From a checkpoint of a small image embedding model: 6.62M parameters, 64-pixel images.
Rows from block 3, named by matrix and row number. Rows with one number belong to one attention dimension. Each number is 128 + 32 x the weight over its row's rms, rounded and kept within 0 to 255. All counts start at 0. After the name is the row's rms in percent of the matrix's.
# q: attention query (model.blocks.3.attn.q.weight, 144x160), inputs 120-159
# k: attention key (model.blocks.3.attn.k.weight, 144x160), inputs 120-159
q.45 094 [113 110 126 193 159 100 118 158 141  92 118 120 163 122 122 109  85 131 140 134 125 139 153 107  58  64  82 142 112 144 177 179 184 132 117  95 145 114 100 131]
q.46 103 [143 131 151 126 136 179  87  93 141  87 135  82 166 147 200 100 110  65 162  59 115 166 119 101 103  67 159  59  57 166 134 168 170 114 106  93 122 113 122  94]
q.47 105 [121 110  94 131 182 136 188 171 134 120 175 109 131  90 153 113 106 137 150 124  99 143 168 130  99  69 176 145 143 147 119 137 139 135 161  66 148 113 217 160]
q.48 096 [128 109 141 105 114 135 146 122 138 132 118  99 123 109  74 170 129 117 131 130 104 116 107 106 146 137 131 129 171 167 124 154 134 146  83 146  86 144  95 137]
q.49 092 [147 119 146 189 137  97 106 153  89 172 119 132  86 122 120 142 170 116 110 110 118 131 139 145 123 107 139 145 183  99 161 154  30 154 115 151 157 161 185 110]
q.50 103 [121 115  86 163 122 137 174 145 149 134 115 186 109 103  77  99  89  65 128  71 113 135 124 131 149 135 146 184 102 119 109 161  97 183  99 151 124 137 124  88]
q.51 093 [ 86 153 132 122 165 102 143 119 143 181  86 190 116 113 103 143 155  91 120 144 143 165 148  76 158  69 113 188 155 105 157 136  96 140 174 207 104  93 176 129]
q.52 092 [101 207 124 116 125 170 144 186 142 194 154 160  90  75 106 123 168 176  89  99 153 150 141 170 122 174 169 137 114 114 106 117  97 148 133  63  68 129 124  95]
q.53 099 [ 73 110 154 127 122 108 163 103 133 199 156 133  99 162 123  88 138  74 144 155 144 128 178  93 137  88 138 107 167  90 159 126 140  70 113 130 179 114 123 142]
q.54 102 [ 68 147 116  71 127 103 116 102 162 108 137 163  67 105 146 142 207 139 137  57 116 130 145 136 151 132 116 106 138  75 137 106 110 133 122 155 145 129 176 110]
q.55 107 [108  75 151 148 145 172  91  94 172 183 147 149 136  99 111 127 124 130 159 111  88 118 124 150  89 159 171 148 126 197 141 115 121 118 155 177  83 152 130 139]
q.56 097 [160 120 137 145  95 145  99  66 115  52 125 178 136 177 158 169  62 135 126 113  80 104 112  99  54 114 152  89 135 130  96 113 147 103 165 113 155 172 137 140]
q.57 101 [ 99 113 117 179 134 141 196 138  92 109 102 102 168 110 154  87  91 170 189  45 132 105 112 180 126  86  90 167 143 111 173 126 129 179 152 203 120  86 119 143]
q.58 101 [123  87 109 129 145  69 132 106 123 128 122 128 179  80 151 162 116 164 126 129 134 139 150 147 168 101 162  62 178 162 146 109 161 185 145  83 115 166 200 114]
q.59 102 [148 170  83 111  84 115  90 116  99 121 158 151 126 127 135  74 113 135 112 192 147  91 131 154 104 179 113 122 146  88 135 130 144 124  71 149 113  82 135  83]
q.60 113 [119  80 127 194 134  93  95 129  68 134 106 126 143 175 117 153  93  86  69 132 142 123  98 146 149 130 139 129  80 114 151  69 126 117 168 105 158 130  86 152]
q.61 089 [123  94 131 129 120  66 133 121 157 154 183 147 103  80 145 170  80 104 152 136 163 140 114 149 118 119 160 136 134 136 140 111 186 147 192  92  95 116 139 108]
q.62 106 [ 99  84 143  95 124 140 151 176 105 131  43 159 124 156 122  97 159 127 121 117 112 130 195 152 100  55 106 110 108 165 134 110 120 143 113  82 129 139 126 152]
q.63 103 [ 95  96 126 129  80 165  85 170 161 160 113  64 160 103 132 117 173 105 101 101 144 139  97  43 191 104 148 128 104 135 107  92 134  97 120 141 119 108  47  77]
q.64 095 [ 93 125 130 131 152 154 146 116 138 145 160 113 138 199 154 107 165 167 167 131 197 115 102 131 109 182 113 104  81 139 157  92 109 128  93 120 161 129 174  92]
q.65 094 [135 135 116 122  87 151 151  56 121 139  32 118 145  77  49 178 159 192 104 188 142 110 122  80 136 121 100 126 101 164 105 125  55 152 177 144 156 111 151 135]
q.66 103 [ 93 150 116 208 151 149 145 102 124  96 132 147 168 131  98 147 109 153  90 138 131 156 171 137 100 170 106 129 137 111 118 192  96 157 176 168  76 105 123 150]
q.67 097 [117 122  48 141 110 124 165  74 108 152 153 173 153 180 125  81 163 145 101 142 172 156 133 115 128 135 110 133 103 147 136 153 158 139 126 129  69 192 105 130]
q.68 105 [110 122 106 122 151 127 109 138 133 209 107 115  80 144 161 155 140 114 142  93 153 133 175 127  86 120 125 114 114 150 127 105 177 134 131 140 119 158  97 124]
q.69 106 [134 128  88 129 131  94 203 123 149 158 110 111 175 105 114  79 127 115 119 170  86 112 149 110 174  84 147  79 167 126 102 108 173 114 139  94 116 157 134 171]
q.70 089 [159 158 168 202  97 139 128 107 150 144 102 118 127 124 155 113 146 117 129 142 111 133 149 118 116 138  59 143  93 196 149 122 104 109  92 139  97 192 103 128]
q.71 102 [158 113 189 148 116 139 124  87  92 104  56 112 141 152 181 100 123 127 119 148 100  73  95  95 144 164 111 140  88 111 113 109 173 183  83 170 119 163 141 132]
q.72 093 [139  91 125 122 128 104 133 186  73 136 133 139 177 123 110  68 131 125 148  89  91 111 148  97 107 177 200 136 153 156  59 134 140 133  98 123 152 123 101  89]
q.73 104 [137 114 157 110 158  95 149 181 121 141 104 121 164 157 109 103  93 128 116 113 120 134 132 102 110 162 189 117 148 108 116 123 154 110 179 171  91  86 120  85]
q.74 095 [ 73 154 132 146 161 106 106  95  57 175  83 145  28 109  97 163 143 122  99 123 129 101 146 202 110  98  73 125 148 202 150 122 128 113 157 140  81 131 120 112]
q.75 105 [110 128 167 178 171 173 138  99  92  99 169 144 167 138 136 202 126 123 132  72 141 104 123  79 130 138 140 136 139 146  97 125 149 145 145 149  69 130  96 142]
q.76 100 [166 124 124 120 199 140 113 218  96 135 155  88 188  54 151 157 115 127 112  89 165 177 195 141  88  97 155 139 135  99 112 163 114 158  79  90 136  48 120 101]
q.77 104 [170 114 141 146 153 138 138 139 107 135 136 140 160 177 155 115  94  89  94 147  92 172 161  91 151  75 141 140 117 118 183  89 109  44 122 191  77 119 137 129]
q.78 096 [117 151  53 125 131 153  99  96 105 139 162 182 162 145 164 165  93 155 101 149 121 146  70 100 128 106 124 108 125  98 100  80 109  91 138 135 157 168 132 169]
q.79 101 [ 75  80 127  93 168 131 155 149 103  63 100 141 161 113  84 199 129 132 118 152  86  82 208 162 107 150 103 143 124 145  91 129 116 101 129 169  91 137  67 135]
q.80 106 [ 95 175 113 143 136  98 188 102 179  94 150 133 167 153 129 224 128 108 137 184 178 100 110 101 131 104 147 147 136 163 126 151 123 190  96 144 121 117 152 153]
q.81 094 [ 77 124 130 116 191  86 135 116  96  85 165  93 123 114 159 143  85 179 170 111 112 124 101 119  98 128 143 116  60 182  99 152 134  36 117 119 142 126 144  78]
q.82 103 [ 92  78 125 140 154 137 131 147 163 194 136 145 106 123  91 120  98 106 140 126 193  65 160 144 146 119 133 111 104 145 116 153 133 118 157 181 153  72 101 111]
q.83 110 [ 82 153  98 120 160 172 123 144 176 145 157 109  74 168 160 102 179 160 129 145  99  81  66 192 131 140 108 138 144 180 111 149  89 163 154  88 113 137  78 128]
q.84 097 [125 134 117  54 174 104 119  97  87 123  95 131 168  95  80 135 131 120 117 158 187 130 175 121 129 113  73 109  93 136 147 131 132 154  99 139 151 151 185  99]
q.85 100 [139  98 127 182 138 150 154  87 112 146  36 137 107  93 115 134  72 119 117 125 165 130 106 108 233 129 125 172 167 153 165 140 133 169 193 120  94  71 156 106]
q.86 096 [114 139 153 122 120 141 159 105 135 160 124 161 158 132 135  59 141 155 147 133 148 156 118 153 100 180 168 169  71 151 114 138 146 109 129 121  72 112 114 100]
q.87 103 [142  99 186 161 132 193 125 126 173 119 137 134 110 151 162 126  66 112 156 145 132 179 110 145 157 174 166 134 145 135 113 140 114 105 104  96  89 135  74 134]
q.88 104 [133 184 158 142 117 120 139  84 103 108  48 127 150  92 104 165 177 123 159 118 155 101 123 100 104 115 147 100 154 124 113  73 168 120 183  87 129 147 171  98]
q.89 092 [160 132 163 145 139 121 135  95 123 159 184 154 129 120 151 122 146  97 131  50 117 108 149 133 152 135  93 152 182  93 187 183 124 164 126  94 131 211 111 141]
q.90 110 [132 137  68 111 131 129 127 139 108  95  98 146 132  91  68 168 120 156 104 117 132 159 140 154 104 112  99 102  78 109 191 119 170 120 141 104 117 183 164 183]
q.91 097 [153 143  74 139  65 102 132 124  86 167 119  85 116 141 200 118 122 110 116  52 128  98 141 140 122 203 220 140 179 129 134 178 137  88 163 158 135 134 132  92]
q.92 101 [126 104 102 148 109 208 120 177 128 155 113 192  80 134 113  57 134  84 156  45 177 126  93  71  84 115 144 150 110 110 116 183 109 175 109 176 194 153 163 140]
q.93 094 [146  88 121 106  95 131 119 132  80 182  51 113 155 129 168 164 169  61  94 153 161 179 173 150 153 126 167 112 103 160 118 131 134 171 100 142 125 142 113 170]
q.94 103 [ 88 123 127 214 142  94 147 101 104  96 158 162  49 157 166 100  94 156 106 143 130  81 172 145 141 150 147 172 179 125 149 176 160 129 141 103  74 118 152 103]
q.95 089 [141 134 160  54 126  85 115 169 121 197 111 139  85 160  95 118 150  97 113 150 103 110 129 162 146 148 133  71 209 137 133 147 144 125 102 135 124 153 195 102]
q.96 097 [134 137 189  95 139 116 135 167 119 180 144  91 133 103 150 126 123 147 130 116 153  76 107 154 138  88  98 109 130 131 119 143 135  87 161 122 173 110 122 117]
q.97 096 [ 99 177 172 199 147 112 100 149  68 150 128 118 171 199 152 134 125 130 133 135 175 178 128 145 194 177 174 141 165 114 130 114 135 127 174 105  76 142 117 112]
q.98 100 [ 88 114 128 126  88 120 118 101 132  96 166 151 157  74 117 143 146 189  70 139 151 147 142  54 129 111  90  83  81 107 148 105 104 158 113  80  77 195 200 139]
q.99 098 [117  85 167 144 139  92 119 124  85 134 137 107 103  91  90 121 159 135 130 138 136 117 146 142 163 154 109 128 149 144  90 137 144  68 155 177 189 131 115 107]
q.100 094 [106 122 119 150 119  64 146 115 151 166  99  89  92 130 145 171  76 174 150 103 116 144 149 126 143 101 159 122 241 142 127 144  75  96 136 101 208 175  74 149]
q.101 092 [170 148  60 116 121 130 145 167  93 163 110  68 106 176 152 126  42 144 143 133 133 157 184 128 156 111  98 117  60 185  92 139 153 143 124 140  70 176 193 110]
q.102 101 [164 102 112  60  80  78 191  89 158 106 140 144  56 169 162  95 134 180  99 133  70 164 122 199 169 168 119 135  67 134 127 120 109 135 127  95 121 170 105  92]
q.103 097 [151 156 143 105 173 123  83 137 156 126 148 134 123 136 117 102  43 139 135  53 156 179 151 118 154 137 106 114 155 106  99 173 134  69 172  81 159  86  86 143]
q.104 096 [190 183 191  94 113  92 122 123 109 114 184  95 169 123 112 121 130 130 123 129 114 155 100  91 103 129  95 127 119 133 145 151  87 126 132 166 140  65 142 218]
q.105 105 [ 97 107 120 154  86 142 174 154 166 131 115 108 124 102 134 141 104 133  82 118  98 129 147  78 190  75 138 142 113  67 167 144  70 181 119 180 199 127 105 144]
q.106 114 [111 139 190 150 127 145 140  31 152 116 123 180 156 192  77 159 117 108 170 110 132 136 109 152 142 149 162 134  74 131 139 182 107 154  97  94 124  95  77 124]
q.107 101 [104 119 137  93  92 110 148 119  91 191 138 135 133 114  93 157  97 183 124  93 147 151 134 126 134 130 138  77 106 115 141  82  83 102 136  81 178 110 109 152]
q.108 105 [119  95 122 104 173 114 152 158 138 128 128 107 139  62 117 131 188 156  98 126 203  93  90 140 150  82 168 137  57  89 190 136 103 142 139  78 136 104 133 132]
q.109 095 [140 114 115  98 149  56 158 115 156 189 123 125 107 133 145 103 153  87 151  84 100 107 109 157  84 135 206 103  62 145 167 109 160 160  96 141 113 156 178  87]
q.110 104 [125  31  99  95 104  99  90 189 130 128 146 149 121 166 173 117  59 167 164  97 127 159 133 159 138 115  95 128  45  85 169 118 150 102 106 170 110 124 108 124]
q.111 100 [149 171  92 138 154 176 113 126 180 118 108 120 114 114 124 102 155 200 157 151 165 206 147 109 131 184 174 146  99 102  97 156  97 139  89 140  98  59 178 165]
q.112 098 [125 102  78  95 117 105 102  97 166 121 167 146 165 164  95 124 125  87 154 154 117 108 175 154 167 106  81 163 108 120 118 104 109  64 123 155 143  93 133  77]
q.113 099 [178  99 157 134 120 123  90 160  95 139 110 141 128 108 114 134 161 143 134 135 152 176 119 130 137 153 124 180 154 151 138 124 242 158 123 177 114 137 150  72]
q.114 099 [105  95 132  86  79 111 136 138 121  84 173 100 134  99 112 164  28 103 110 110 129 163 176  94  93 146 134 110 154 131 144 106 115  84 112  70 162  68  80 108]
q.115 103 [174 123 127 115 150 135 121 167  80 132 190 197 118 104 128 135 176 149 130 105 140 105 118 105 154 147  58  83 117 103 118 190 108  65 151 131 182 137 168 138]
q.116 100 [117  78 156 161  77 141  81 163  97 120 141 100 181 136 110 110 164 166 158 125 192  96 100 181 149 191 119 121 116 132 107 132 106 108 214 165 125 176 103 133]
q.117 096 [142 112 127 113 148  64 130 143 102 100  84 132 165  99 164 109 169 112  85 152 118 137 148  66 145 127 117  81 116 127 161 176 156 105 163 103 149 126 106 128]
q.118 098 [143 115 153 155  93 105  96  85 126 139  71 171 131  93  95 132 124 121  88 119 152 126  68  71 139 111 160 191 135 133 152 114 158 121  98 195 140 168 129 137]
q.119 097 [131  67 164 133 104  83 121  97 113 121 107 146 127 110 139 138  50 193 135 116  90 125  82 144 192 133 123 111  66 142 101  99 141 174 202 135  97 128 123 182]
q.120 103 [ 92  93 137  80 190 127 142 181 123 150  86 151 138 165  98 149 121  96  79 101  87 143 132 102 172  95 143  88 136 130 149 119 150 165 107 116 156 182 132 195]
q.121 101 [201 125 137  71 123 115 117 118 143  59 173 140 159 168 142 148 150  86 147 157 134 124  62  75 114 145 145  67 177  76 133 106 210 108 135  80 140 165 134 144]
q.122 097 [138  92 164 127 165 151 116 120 134 118  80 199 106 135 153  68 172 129 152  99 210  25 129 154 113 120 157 149 148 141 147 138 161 123 105  86 165 117 123 214]
q.123 098 [129 137 201  80  98  36  89 121 150 177  65 113 101 128 153 137 148 124 128 139 140 177 109  79 165  96 109 127 150 103 107 112  55 172 135 131  95 137  96 152]
q.124 093 [136  77 103 166 155 115  88 142 133 133 114  85 134 151  91 108 121 143 143 137  80 115  96 180 173 175 118 140 118 127 189 159 103 141 164 132  76 129 161 102]
k.45 093 [136 180 164 119 128  78 114 160  98 155 159 161  69 125  82 108 133 133 117 180  33 134 101 164 190 107 111 101 200 145 111 176 114 151  95 125 126 130 122 118]
k.46 105 [173 115 139 101 170 159 187 117  95 189 121 126 110  82  91 110 149 139 124 115 105  93 141 134 168 162 147 122 177 140 114  86  74 169 139 156 137 126 155 138]
k.47 098 [122 176 123 187 115  82 189  87 104  97 139  89 135 141  95 110 129 124 106 139 118 154  77 117 138 148  59 154  78 136  61 135 171 127 148 158 113 189  98 133]
k.48 095 [127  68 161 112 132 152 138  86 115  60 158 155 154  93 143  78 136 133 143 200 105 146  89 186 108  79 150 129  90 114 126 142 104 131 106 193  94 192 118 152]
k.49 096 [135 166 117 141 105 241 112  98 101 126 119 114 160  75 132 103 163 100 112 189 139  88 121 118 147 130 146 105 127 166  86  83 182 104 106  78 105 125 153 132]
k.50 106 [107 125 166  78 178 148 125 133 165 106 149 142 153 149 155  92 184 121 111 117 116  84 100 190 140 125 123 120 107  97  97 106 104 117 112 119 176  84  71 140]
k.51 091 [133 174 143 132 129 134 169 120  67 135 107 121 138  89 125  95 104 110  93 159 167  55 176 160 167 128 123 125 108 111 118 123 110 104 103 124  98 148  80 158]
k.52 097 [120 100  52 127 130 129 112  99 125  98 125  79 123 117 126 100 158 122  96 162 162 140 135 192 148 145 129  80 108 150 151 119 137 100 141 116 174 117 109 153]
k.53 104 [181  89 124 155 124  80 155  92 157 118  99 127 162 117 130 163 144  98 125 149 131  73 111 104 104 156 131 170  44 152  99 112 110  98 142 140 111 157 152 109]
k.54 104 [161 106 163 152 151 124 154 146 162  87 146 123 128 128 140  91 132 113  85  90 162  88  76  90 163 132 189  71 108 146 107 142 131 101 178  80 124 121  80  60]
k.55 110 [ 70 162  93 113 118  91 109 130 123 125 140 113 151  50 145 123 162  96 138 134 112 113 111 104 119  90 173 139 130 193 135 148 127  91  68 104 136 127 116 144]
k.56 098 [ 95 164 173 166 101 154 173 127 101 155 149 147  99  75  82 146 137 112 135 134 116 104 157  90 134 166 130 141 158 146 120 176 150 130 115 135 143 116 151  96]
k.57 094 [142 122 152 108 121  92 100  84 111  86  84 140 101  43 109 117 158 105  79 138 134 174  33 109 155 159 145 124  91 170 156 132  80 127 161 131  72 116  76  98]
k.58 105 [136 140 108  94  81  79 182 121 123 132 103 113 160 182 153 145 158  52 164 130 136 152 106 122 141 145  68 113 160 128 109 118 109 144 139 150 198 163 119  93]
k.59 103 [143 131 122  87 103  96 137  85 155 137  92 136 132 223  84 130 122  91  71 133 160 145 142 152 159 161 149 179 139 147 153 125  69 130 139 147 117 115 102 110]
k.60 114 [128 157 168 164 125 104 139 126  82 131 211 154 141 118  75 127 141 194 158 129  78 162 131 130 145 166 107 146 168 119 131 129 110 134  86  83  93 115  77 125]
k.61 086 [ 91 160 116 159 164  58 127 118 152 180 110  94 141 142 110 215 119 131 157 130 122 203 140 155 134 152 168  69 165 126 124 162 159  74 137 126 135  90 110 154]
k.62 109 [147 138 144 122 134  83 232 127 146 128 159  67 132  94 161 156 118  97 116 120 157 144 138  97 163 156 138 163 175 116 193 161  82 137  91 139 122 145 106 173]
k.63 095 [ 92 142 136 192 148 130 115 147 156  56 116 118  89 124  77 112 149 135 160 120 117 158 139 161 140 199 176 146 135 139 162 114 112 110 140 129  68 133 127 147]
k.64 092 [ 98  90 129 121 110 172 209  81 149 123 126 150  82 157 106  89 106  99 177 193 146 122 168 155 151  85 134 107 121  85 104 160  82  89 157 140 118 167 137  80]
k.65 097 [120 168 136 127 100  90 148 109 147 109 159 184 130  68 138 123  66 124 138 111 110 151 147 114 158 142  72 137 122 102 133 162 103 137 129 142 124 186 125  93]
k.66 108 [145 106 138 135  97  69 148 163 125 120 144  80 143  97 121  92  96  84  75 131 146 116 112 152 123 137 125  90 155  91 106 145 128 129  83  92 160  83  88 142]
k.67 101 [ 84 131 143 101 198 130 112 130 152 127 115 145 158 115 159  63 152  79 130 147 199 147 124 141 190 123 138 105 176 196 127 114  88 171 103 156 128  53 141 150]
k.68 103 [146 159 105 143 107 180 126 103 127 131 114 120 118 141 138 149 149 183 132 122 157 153  70 140 188  69 138 140 107 155  99 116  89 122  75  81 111 129 126 187]
k.69 104 [136  98 136  86 153 142  76 124 137 141 159  98 110 134 136 164 145  82 139  92 103 150 102  99 123 159  81 114 135 145 121 159 132 157 156 108 147 102 114 152]
k.70 097 [ 84  85 160  78  88 173  80 209  61 132 144  87 173 129  95 193 114 142 169 162  93 112 126  82 168  96 117 162 165 131 108 126  88  89 114  94 136 105 120 108]
k.71 107 [ 60 124 187  97 161 138 134 175 129  93 158 164  92  98  91  98 195 141 133 135 200 115 111  82  82 111 174 158  73 161 160 144 108 115  61 132  33 100 140 130]
k.72 090 [132 182 192 134 153 158  73 158 135 143  56 152 101 123  83 137 123  89 150 128 117 103  81 173 146  90 109  85 120 108 109 160 127 149  78 153 167 147 167 146]
k.73 102 [160 116 107  80 138 121  80 133 158 146 115 153 111 119 112 124 158 124 134 183 144 133 127 148  95 117 141 123 104  89  98 197 112 152 131  90 175 147  93 130]
k.74 097 [165  92 132 131 121 105 113 165 163  91 171 132  99 134 193  99  54 124 125 139  55 171  60  63 147 104 169 145 114 156  82 109 127 132  74  75 129  77 125  97]
k.75 101 [ 92 145 116 101 132 112 155 134 148 129  99 132  74 147 130  67 206  87 116 127 114 151 141 129 140 117 137 169 124 110 109 130 158 144 118 125 124 116 190 127]
k.76 100 [127 177 139 132  75  67 103 139 183 107  91 126 138 145 119  75 182 158 110 104 118 148 154 126 129 174 110 159  92 136 162 117 160 152 177  56 160 170 163 103]
k.77 102 [109 148 124 125  85  76 154  99 180  38 174 117  98 132 120 106 193 129 126 124 121  83 179 156 136 157 155 149 196 122 130 221 140 127 169 124 142 102  90 166]
k.78 101 [180 115 120  95 143 112 154 108 153 157 134 137 108  96 111 161 116 123 162 101 142  63 172 119 128 165 166  76 105 224 166 142 158 138  61 195  90 140 115  99]
k.79 105 [145 115  99 102 129  99 140 170 165 138 206 145 131 145 141 109  99 121 185 107  72 149 120 134 145 116 121 151 178 116 158 186 164 151 127  83 136 133 176  76]
k.80 094 [144 118 148 112 108 153 132 133  77 168 102 170 123 141 167  90 123 112 137 138 109  83 124  99 135 167 126 174 175 152  96 136 117 111 114 119 144 152  88 102]
k.81 099 [133  79  86 142 131 175 143 130 161 129 119 151  93 182 111 146 164 125 141 114 162 146 167 147 141 163 125 150 129 118 154 132  80 124 182 134 163 128 168 151]
k.82 109 [104 139  55 115 136 169 117 153 112 148 124 158 115 138  96  78 120 123 129 154  87 188 101 149 159  78 129 151 117 152 125 196 132 118  49  34 155 127 133 190]
k.83 103 [162 135  97 112 125 124 147  74  86  95  95  78 155  97 157 110  58  82 127  96 128 178  96 129 132 133 121 162 111 116 175 143 163 135 107 158  73 133 120  75]
k.84 099 [156 143 122 133 171  94 127 117 142 227 132 158 145 190 109 113 172 119 129  95 117 141 125 136 202 116  61  91 180 139 128 145 148 124 118  94 144  78 146 151]
k.85 099 [151 153 144 119  84  90 138 120 121 107 156 134 123 160 100 154 139 121 124 111 112 166 121 121  87 126 110 113 138 120 131 150  92 182 173 151  74 133 101 141]
k.86 095 [136  89 113 156 168 159  91 175 116 171 104 160  66 140 134 125 166  51 110 158 195 169 114 143 184  87 117  92 197  36 118 135 109 169 100 145 180  76 103 165]
k.87 103 [ 97 147  99 185 141 135  93 156 105  95 189 115 122 143 170 121  99 119 175 159 144 149 184  99  76 115 164 155 173 155 141 152 103  85 163 137 171 110 142 149]
k.88 100 [153 137 112 148 132 125 151 111  96  91 106  95 154 114 118 236 115  84 154 138 131  82 142  68 124 134  69 115 117 101 159 128  87 137  89 133 186 114 110  95]
k.89 093 [107  96  84 120 122 190 127 133 153 131  78 103 130  73 118 113 156 185 143 142  99 167 143  72 134  98 148 138 126 150  97  96 161  93 128 140 173 135 107 132]
k.90 110 [131 156 175 123 145  98 198 125 128 173 119 199 188 125 107 152 172 130  98 187 155 119 118 100 158 120 113 166 120 136 126 110  92 194  83 131 172  68  94 154]
k.91 093 [ 85  65 128 165 148 158 114 111 221 132  87  95 130 148  86 106 158  87 130 180 164  83 113 103 112  99 134 117 119 125 103 106 137 123  96 118 194 156  75 144]
k.92 104 [125 168 142 125 148 144 127 181 126  98 104  98 151 110 154 137 156 160 106 121 155 126 105 145 158  73 120 140 131 148  65  72 163 190  79 115 136 121 137 115]
k.93 099 [ 92 150 125 122 104 125 169 169 129 176  98 157 108  94 130 116 125 104 123 114 122  40 126  83 160 178 140 205 140 120 136 105 143 119  75 112 130 191 110  93]
k.94 098 [109  94  23 105  92 166 136 104 155 125 103 113  84 174 175 139 152  50 108 154 102 152 156 143  98  65  86 149 140 144  87 114 171 128 110 150 113 123 105  80]
k.95 086 [144  92 102 135 135  81 198 123 128 141 155 117 153 170 156 203 108 137 150  70 125 140 111  88 155 122  75 165  76 128  63 101 137 116 146 126 157 105 118  72]
k.96 104 [169  58 157 152 147  96 134  78 161 169 143 133 119  85 126 114 118 130 108 153 181 168  86 163 155 126 162  93 113 176 148 149 101  70 125  93  84 136 146 102]
k.97 098 [165 113  83 142 105  82 113 151 163  96 119 147 140 139 101 151 143 101 163 157 145  90 106 157 151 122 193 176 138  98 153 106 125 130 123  70 170 119 197 137]
k.98 101 [154 136 113  85 148  98 117 123 145  80  86 210  81 159 108 117 136 166  93 128  88 151 116 151 128 166 126  88 170 183 188 148 187 129 107 121 183 156 120 111]
k.99 096 [115 132 160 168 128 159 133 199 144 146 108 128 143 198 186 135 116 162 182 170 109 152 135 106  81 142 118 105 205 124  77 121 163  82 138  97  98 168 136 130]
k.100 095 [106  94  87 151 152  90 150 168 124  74 183 175 173 143 173 112 139 178 136 164 162 120 137 139 131 160 118 187 143 108 181 105 169 130 132 131 130 130 120  87]
k.101 090 [179 110 106 168 153  76 141 147 103 132 141 172 151 120 125 140  94 123 178 124 189 164 108  99 160  94 108 115 141 112 116 125 156 142 104 116  69 124 116  77]
k.102 104 [104 145 140 109 184 150 136  96 117 100 180 118 112 190 115  92 138  23 162 132 160 102 130  81  74 127 132 108 118  99 100 100 140  96  96 183 110 143 121 160]
k.103 100 [125 106 130 140 164  85 159  69 166 141  82 180 174 147 122  68 161  74 138 140  94 120 161 144 164 142  88 144  86 107 133 116 106 105  96  91 115 129 183  79]
k.104 103 [145 150  87  82  96 131 152 130  78 185 109 121 158 167 142  52  98 118 192 131 131 160 131 127 130  76 142 113 204 159 162 126 121 169 139 135  66 166 115  65]
k.105 113 [182  99  99  44 102 131 136  92 136 137 114  52 190 131  78 136 128 138 110 152 145  84 138 159 127 105 116 131 155 173  71 104 117  71  99 168 148  67 157 120]
k.106 116 [ 93 183 162 109 142 165 118 154 113 108 144 107  92 110 101 125 126 110 151  95 129  85 102 221 140 139 132 162 108 144 137 198 115 118 151 154 192  97 125 110]
k.107 097 [122 116  79 121 173 148  98 188 165 119 163 150 132 126  76 101 101 162  95 110 134 111 168 124  53  89 139 164 153 141 174 187 107 139 155  97 139 174 123 160]
k.108 105 [115 156 179 108  35 132  70  68  64 160  77 179 124 156  80 111 120 179 140 162 106 102 208 171 109 135 136 144 144 134 163 130 171 145 162 143 137 162 142 156]
k.109 109 [116 180 202 123 160 122 206  64  65 126 160 136  91 143 110 145 124 123 102 127 125 105 125 154 138 122  81 128 149 100 162 134  93 133 116 161 162 124 142 122]
k.110 105 [160 129  57 125 127 114 178 178 170 115 159 109 117 129  83 164 173  85 141 112 163 129 147 113 120 159 126 163  80 113  36 110 124 166 146 143 160 125 108 106]
k.111 098 [109 168 111  92 108  98  93 148  82 104 157 132 148 167  80  90  82  71 138  98 133 147 150 144  63 131 145 113 141 130  56 149 155 118 102  88 142 125  88 125]
k.112 101 [156 147  85 186 139 177 145 160 132 121  96 115  80 154 142 118  74  96 134 179 111 133 174  62  72  93 126  76 109 122 121 134 165 129 183 132 121  54  72 133]
k.113 094 [168 158 139 102 136 110 108 175 133 165 190 138 118 150 149 179 106 155 115  85  72  68 101 124 157 124 168 120 142 196 100  99  96 143 116 121 163  63 162 163]
k.114 101 [111 157 110 128 142 189 171 129 196 130 169 143 127 117 120 116 121 140 119 153 174 194 164 148 116 152 102  93 173 174 159 133 139 116 158 147 170  89 165 129]
k.115 097 [127  91 136 173 123 156 136 167 147 156  92 148 197 215  80  34 130 145 117 222 143 152 140 165 119 149 154 150 121 145 115 136 161 164  87  86 132 136 110 144]
k.116 098 [140 129 100 136 126  97 108 116 151 105  81 127 131  85 179 110 136 130 119 165 118 121 175 116 154  88 155 117  83  93 170 137 186 125 162 164 123 155 113 119]
k.117 096 [134 155 152 139 141 138 157 117 165 153  92 171 143 108  67 121  92 153 139 160 122 183 127 174 110 186 155 164 114 102  61 138 139 133 123 149  67 138 172 165]
k.118 093 [118 137 168 133 143  89 152 170 127 105 164 172  91 122 121 156 120 187 118 107 116  78  69 151 132 128  50 194 157 173 164 179 121 131 134 116 117 152 193 140]
k.119 098 [138 125 134 123 159 158 116 159 117 162 129  96 167 127 144 117 122 100 111 108 162  92 165 143 105 107 169 143  56 110  75 164 143  93  87 109 156  98  98 179]
k.120 103 [150 142 126 147 132 115 137 157  83 122 190 154  96 178  85  77 162 138 146 177 146  87 123 165 118 101  95 118 142  76 156 115 129 158  93 140 137 102 130  82]
k.121 100 [155 111 116 142  86 134 141 108 104 109  61 136 149 105 103 180 173 145 148 186 141 122 140 147 118 132 145 132 177 120 171 158 123 155 127 128 159 158 159 171]
k.122 097 [ 49  83 113 142 119 153 154  90  97 128  74 105  81 108 134 131 149 137 146 112 126 114 141 181 102 162  95 175  94 121 104  86 149 142 137 138 167 176 146 103]
k.123 092 [161 220 126 112 152 136  85 120 121 154 157 170 115 119 141 161 149 120  79  93  70 114 124 112  94 118 132 100 130 150 149 135 123 124 148 209  86 164 141  90]
k.124 100 [164 110 134  93 194 145 124 171 131  75 138 137 101 186 116  89 116 125 110 134 117 112 100  94  96 133 170 116 101 123  59 153 123  71 138 144  97 162 112 100]